config.yaml
hop_length: 160
input: "log_mel"
spec_augment: false
num_classes: 39
norm: "rmsnorm"
fused_qkv: true
moe: "top_k"
beta2: 0.999
final_lr_fraction: 0.05
warmup_steps: 420
Rows from block 9 of a small audio frame classifier, named by matrix and row number. Rows with one number within an expert belong to one neuron, the router's apart. Each number is 500 + 40 x the weight over its row's rms, rounded and kept within 0 to 999. All counts start at 0. Numbers have three digits each.
Before each expert's rows are labels from the 100 clips, of 14976, where the router gives the expert most weight on average: "strongest on" is what is common among them. Only what is clearly more common there than usual is listed. The data: synthesised sound scenes: up to three everyday sounds over a background.
# router: router (model.blocks.9.mlp.router.weight, 4x128, trained with AdamW), inputs 0-127
# up: expert up (model.blocks.9.mlp.up, 4x128x128), inputs 0-127
# down: expert down (model.blocks.9.mlp.down, 4x128x128, transposed), outputs 0-127

# expert 0
strongest on: creak; first sound: creak; coin spinning; zipper
router.0:589467497452496552493444543491511509512400480476491438556558531553601459438590549498487487543522498403465519541463517546530498539505521552532526472551498569454520412462494422543413503516526519515471501489515451460498548470469560501509507563513472454529517480503501575504476534490469497469472522524523569462566509445574485476527467518455529517514526475419493500503488493499540483460507
up.0:539409475466513509532480428456450506513407570517544489518492522542526511521535572480478485557448501503464488570425556514467483445478535494546487507487423551503502483530548388509490511519450527479476430480509554500519558578493542468455500491492475493537513462481525473463515541462510556496462514539498540488428464445499408467431490482461489554457442501476496500492571581491517490459572
down.0:546458529503491524455502511473572472462514506542566540450468504544427495576522434563599477374523453521457426524497430466532394488495511511505494490529497467557486530480507497517592523488534488462523554479561537554550515452475488488529427503550515511386525435502473484496529506498511523472505594529492512525508419502482510486527490540473488477504473534528505539526544475494499481557503
up.1:567538499528487527516515455506479548477491516573491473437466496479471465526440493422488467497552469492538446492525476560532574436413515457490475515494563466568499512536467524481477482513462498514536505468566514474555492510493501468430474482412443500484445605492515528468498531425456518566505471448542527525563520426556506526486502514548487477510602540518562510518558440552519579518524
down.1:567437549501493500462471551536545518496478475540483445419465574503515470516512549541565523487593540495534512504474526482460600538501479453496535424522522435479556578483455571463522455490433437495555474595530506602502545486454508498492521463385480481477480553474482468521486456531508501539476489510525541535432478530524509499501515528494494509522535523519515534494506509413492424495490
up.2:441516529520495518486452527484527554510440456464514573512441517609487522489517548467466463521496506487448505503471503490511503479426429474505506487507482478543549472580430446495492522409568524496517490611430480495529576539468533489462539568520499556445494466535531477442437523481482530460456487497485579552516446476576502538478443508541517502477567553462463521510446535501496440506544
down.2:518455454506521491559506541499522541502529458499477562546496478475511516447491537510480547518507451515528510477485415514497476505534460442526448510602519510507560488437463454612519513466500457492533556483470497508563470516477473498423495460501519567462552391471545464482487489518534443424598525497533489576474505481544500453520483534538535539479470432403472544436512485488521415519504
up.3:492505473535546453483478481511479477544501573480507486499482464484477456469507556510448474488531478545522552470563478503437502528560468467491436456460600524469420472441484531551497529424513456473490487529472469501520503442470514497483509416513539526485570441462478535503513452491476507497472572432550495487423557480499517394487477419500494488514448604550499477481611514536497521507572
down.3:472514450490479468499489514541472440531566502527490607538540444554456560521463528551482523436507524461501454504570533497500595482528430505458510508495539540457467506530508552409552490496503536529405455546477511474532484450509478536538488496516517534449478422496524574516488418475508459529457543479600555524454539484490442524520411459473551458458493501469510470461502561523498523497527
up.4:480409511483573488477499521516515520453448586480458502473515542473507484526455459546561551472468509482453477478521488465547496499517496513529509496531492484581449502410525525498476530618474584492449512433483534480458478556543501527452563452492509524526467445515525409542485572531518454450474584458471503561475534467557529510486518504545458514564539532474510528565486526429503471442545
down.4:520520419559553510493513495481502512541562485521513481492575506495513543412525453454490577473469423497531458442537468471513482532544460534440464528469474442490539427573518568434492464455513444490550482511501456523545558464520450507405513492477465531519461553502456471503530457551481560500571548447562533490440452487530470518480421467518499553489490530530475491480464574476471555464460

# expert 1
strongest on: snoring; background: none; drum roll; first sound: snoring
router.1:526555483463522540460490497529490458495521446551468507545491434564472490473496547493463502555537509562527499443570466423506519503560533477508465484455516437509399529549430500530558482529460494483508513514488540444488466532533473509575577420512481493527523506528552495414575472505470424513527462495504513427456479590506439541538539531523534555529528566522547527480499482477444579513474
up.0:580493504505512566488453480476491475557481473481492554548506488518438492489562437495510461507560511525537483490522475577487512595551456435492523424484484488530553515532504540537595535447443478494511504519494487485513482463459489522462501494417463457491498506483467405548414499483435559512539494460433491536526430546442429509490562431432456489545545509539568493488558526529507494503458
down.0:534528484514482517471498455615480565551520493450534533529486525518460525580525502456616488446473486575447503464524511488489473540395527453546499524463501502463483474514516499483442542552540590514522490440530492516535492448540458499522463541481500557522552467524439517479542468492499532494454448508489568500586524505540482556476429439558475467483509486456521548451484485563532467448438
up.1:527518421507539481481513455490561540456532486494475460506510535436581513504537489441485520499531500535469575531452562454511529470500526490543497496423468542521422526471502518541471513461442465482525472519505574521539435467528548440558551533496555447503533514513458562415528440544443526555490520487513552473479466506451444452508451465498474504505478557465539565454608464501532499459414
down.1:513495413489497500499620535417496534557539449503525579445507513459431546466538520464455539491469407540400534526525424512593531464504419448488535518523509544450525442533538488504511469541508441490511520474492437545544477511502474520537493535538598458518558482505466463498441500462510502510480495488577453462470523539467528475534523523492446475473504500481489535464443496473525498470526
up.2:458493478438539513519504462501504461455507438451501480478496490486466484478520457506435464453462499403501480551493494479524495445494591539559528571361499456474461498441482588489568508536539534532520440483532549502495427450396546528483494481508543531490488502480483522513515493473530495540486534446479479483524528518528478386545491524518431521473467513589521464468542514547440500496543
down.2:418472489454511521561503453436564552550488514468414536484504407503495525467511502535529500477453478442525489486512469499398445506545459594472495540543458462509505459404432518511498503477545512500472514427523502554439453575499459531492452536507523500538432516488477493516467495524540503491507491485499549425588526477501512509481420454427529522468474497517523565416461501492490515477445
up.3:469522489460464459510524476478468466431538549547533437419505465533502497467462516496489543525555508520558545469440516474428483545505526540410476460483468460561582547468484510527475545557463531468477440448537500540487497474509545447445545574465472414453496458526505491554492570469502467521499551490539569545497483477535590503549548468468489501511465486446487546475564575533525524543442
down.3:515545557476469552478454537481548477553492502472517519581530551506479463487416484456530471506576493532479500533492522448486489534420536464563566565510509458484532561464553513426472522517516498506485476466499489451491506491533451504484507448455579433483553547499556503435488461629501477404519563494509519518516462506523539501524549517566398489517465463483498509513456482458456559524545
up.4:445450444498487498428464444469501528497520573496471502463416498502367513538503590573457487480497509468501492476449552582493494474445547484423505569538473447505541488529501466468449430485440534500471491486471471462566434462545496408522481518446495488460503463412476499519485485508445551495480506482502462527559478489488475519540468511502465484530568502541452530510474480523564454444485
down.4:459465545498499519527440470506602518451491551562477481497479455424561505509507479493519576486502539514538539495477399502533454556538527545483540508550474577478495379519476448485435570507496594474549498481474501463552540586549447599510548509466523463477512470483548450511521478461482531525541461503517526504519429494471489507496457504490485446511528448540555536504477479516501547451486

# expert 2
strongest on: number of sounds: 1
router.2:548519532528495497528544454501527495447509525513528468370526484493477508590459443517541537465501501581542460522536503529467503530461508492500483518448543447524570483471607558468531563489514531533524552538475497596497444487508481508497401532459543439441483496509508499519489457575460552579542504514494519509495471546490506527519436512552523438524494543568496580464497574504501543487494
up.0:474510495464518422421469513512467448493578455504508489488505461463527383538524482510504519442480561532466499511530494455514575487465564450501506482621520531480449533442475446444472505529518484472469559495559545535463528476518490464490553510523449415518441481576480422500529495446502519527537515426467522443507548484481478530506523485452600539431479455538517511465527509533488530462478
down.0:481502494459435469442537506503542481470529569504553472538468590490463513454487468516498469527489490436478535509420459452538454480458512519578476450579516527481444440548442524471477466557480503455412501475537546450459532413544522475555503529533507486477479505502467538509497585440484430406508510492442538508559549480566496486460520474496472565536482453531501457485451472504518428535476
up.1:482599544451499393507483504549508495493506519509515522481501500583456470548475474457492516529524536474530517518490508523510469499490424460539506503557464468465624474593500555502454545482426530488516479456493461464488531552445496483447455514419514501477491463512443439501513627515568527537480511458490543537475538502427513477498468473492550512543512571490485490458448468508437531538440
down.1:511482545452492487536461487535544517477450539475454493501548490485490466415475465498546501421513447442538491508504528462594496466479539533515482484460577545506456488476507481529478495519581480466490521515541390487428512525447525543572509465512524512497498416487452517518461552495533530510429489465399470471457489435486539441478489528537536468449455549487417582486440546529468541450538
up.2:490556427527494575471427537505465500537520484548510523475481520584525506508524504475415517513463574499513454508469565469471548476561562517542491469549468470466519528514458521513468448441531476633450528488513497600572494447489450430508529489495459467531448516416485473488507538585442524508494549498514445446506498484535456548513512507445507510511502502509472529538469461452452467434469
down.2:503488482510490552465489447574518444545489476552542521463502542481522510506483490494424526533422484552527456471494538513498545509496536540477479446555540522493458473482525477517425458521525436526474477466456479609667469540547513530522487472489500485447464441465471488458523490532464498531453530501491491545544498488526511583524456492408498511446510476468456497549431511407498444481554
up.3:495561584516562465464517546564490511504482472542469571521483536525511505471481507535475497500508469561477512509615493499547444480483495440480375520549444425571557496467525484521474467439537488564463507562516499450545534470524501524485492536489522482500486493504481563476467519534487470523508423473517459396513494490426484544529459515527464423538528486464484474556433498527558491462415
down.3:471581518529559485566543436433527462516508526509471489507418548405488514489522395544461585493512489478552498494533494459527490533455509498422457452449511495515494506469487497537601482450543580551506475475482534526527487524493555523473533488516512475464515506525595425460525440488495490486551441506507506487555466446479499472456556531477527453505516510516457463577560539441505451500556
up.4:488578518540562550463510433537524469552504539545471534485500496528461506534431549404539520510500526520438532529486476515518433463475480443434475529418504476529545571445435525432508502513489448479483514491424546588545427482462498566428547470474554474484494496495543486432483525479455513462497552475435509519577483536508502525544467498551427458464498526468547543521492482460476454510478
down.4:479536530489492439486475530456499492477529512471552516498440520521536456572527397593542448494489559567560507508502567451509518525516430455491567562562480531522525504412492506500525527497512513533546560470500456526485486496564435475512396538530516465512515432531528443406521478528471506456571521475524596492517496550461500516520567493525522479480435475479529475535522517502469570510520

# expert 3
strongest on: number of sounds: 1; engine
router.3:448471567455538504574458491450504451506502550471529520523530570407456495474449460497551577432493508475492515532501468485485453546449504465516539516450527499454562623535429478522451543503544432457472502483520463522503535530552445562535503500459483492566550480430497507553500502518515462499540519560514474485415494403484514533476530563511502528457463444540451496521474481524474456536521
up.0:526561451470553509539522472464477522526589587524496478502466488453486504477437504490527499489570550429497555559498516518444520509510450450497500505494538471457608566508486514459429459454397545522531491528546533483491484432522554490485495452463500482467550564508518553505546506433425514582481502503522393436509524478464479452507509449496487495550516519506449561507532508493559495528551
down.0:543522507545417478498533461492551450506506496503521479511485512519528567522435467501506449471544504449555483500460503546479517525462516545535517478517493482500478488502501504483525557507561510466606497505515459454504515446441584557500543481401437490447482574481474521486462557529432569553540517511495556498569522510522490430472485490404616476462507528520482561512529427561551473447501
up.1:451501425540527489516465530559491460479534423604447517477519527461394503517503447429454484367572524488510483467421491533484536578481486482459472505561494508491545518483491487492514461539512524495552470512535520496464518529503444491477471478455480539443503539518514483433526453466451533445527530538506417508494459509557491516564540514404527491531463482507493499480539444526557520451551
down.1:491442455485432544537564547538450481517457554482471440480494415485447506458552580432481501522483472462455483478522547512532472508574479477507555496496566486553506495478502547508546525524566484462469510417535470553512564573514579449457450494491463520462476485426521448457517516473493503510583503435527496476571512483530471503540396451503452492474530484461493465469532502457548456458464
up.2:466482510536434476547539490480522442524548556486524518474464542598495540588502465483602523495465492513532511455530525502486494553566510476502491510492495529427440483484429552504496548486499541443467528516513506436473469473567456521485482427485466521542526486512422528515462424474601539494524521462518484470558442521512555468435475503515494434407502521474474521473521486556580445556470
down.2:553455488526451529536542491501494515479477464576582525564469448458509508498472526564422492449454471533447451433467470487456540510520459556464453513398497471505467494517525492498466479497471549498477481461522506504460495515415543464516464538545492548490490564494450577517501547461460601504487555483468470501505495535466471531439456484488604507408501484522456490499449508455523415565534
up.3:541553471501558436494486498535470515467504409514521464485478519435439529524523481523519557499496440566454499421507493468519540580504529503522559523481481531538514520548556541463465494482443459418488482548518535522564556555562536576504523517532537518445526476514526484497460491589462448494458481499477462510562448502432561510512542572500481431493508513517482597483595545462485467488531
down.3:553493505519550515495473509472505555500514524464525542509521505547510554493522534463501466494461415469507530445506466506543502362504491543447581532539538508529525466470518485385454519434542554456439480472474495394502608504505554496474483521486467517475530491519480398488526457525483529503529489403497514514490463424503458492572580538484458485516531464498488487521498498532461550481544
up.4:434475496553561465492529478513493505515527466594531456578496576511510509523495422552487451544507478413438461488468489567450497533481448543503527502516515540562581481499536534503500519483502503516559505518430522468501493547433460502563485536527459500506547503444477508541492473458568474504471487478474499475511433508485479462634500574559480495591471499470492484515482502487498594436552
down.4:509523416477517520561449560499595540536507579509514441519514492524502564491479538507497499458535461489512475509498523479494448558490527573548478500503590519494528459483587500473505585519473508502456553539555518491541481468458477504439471534484523531438503514579503537563532546527513498478508474545473584476470476543494593568489559553506580526513496402554510415527512510461489504509529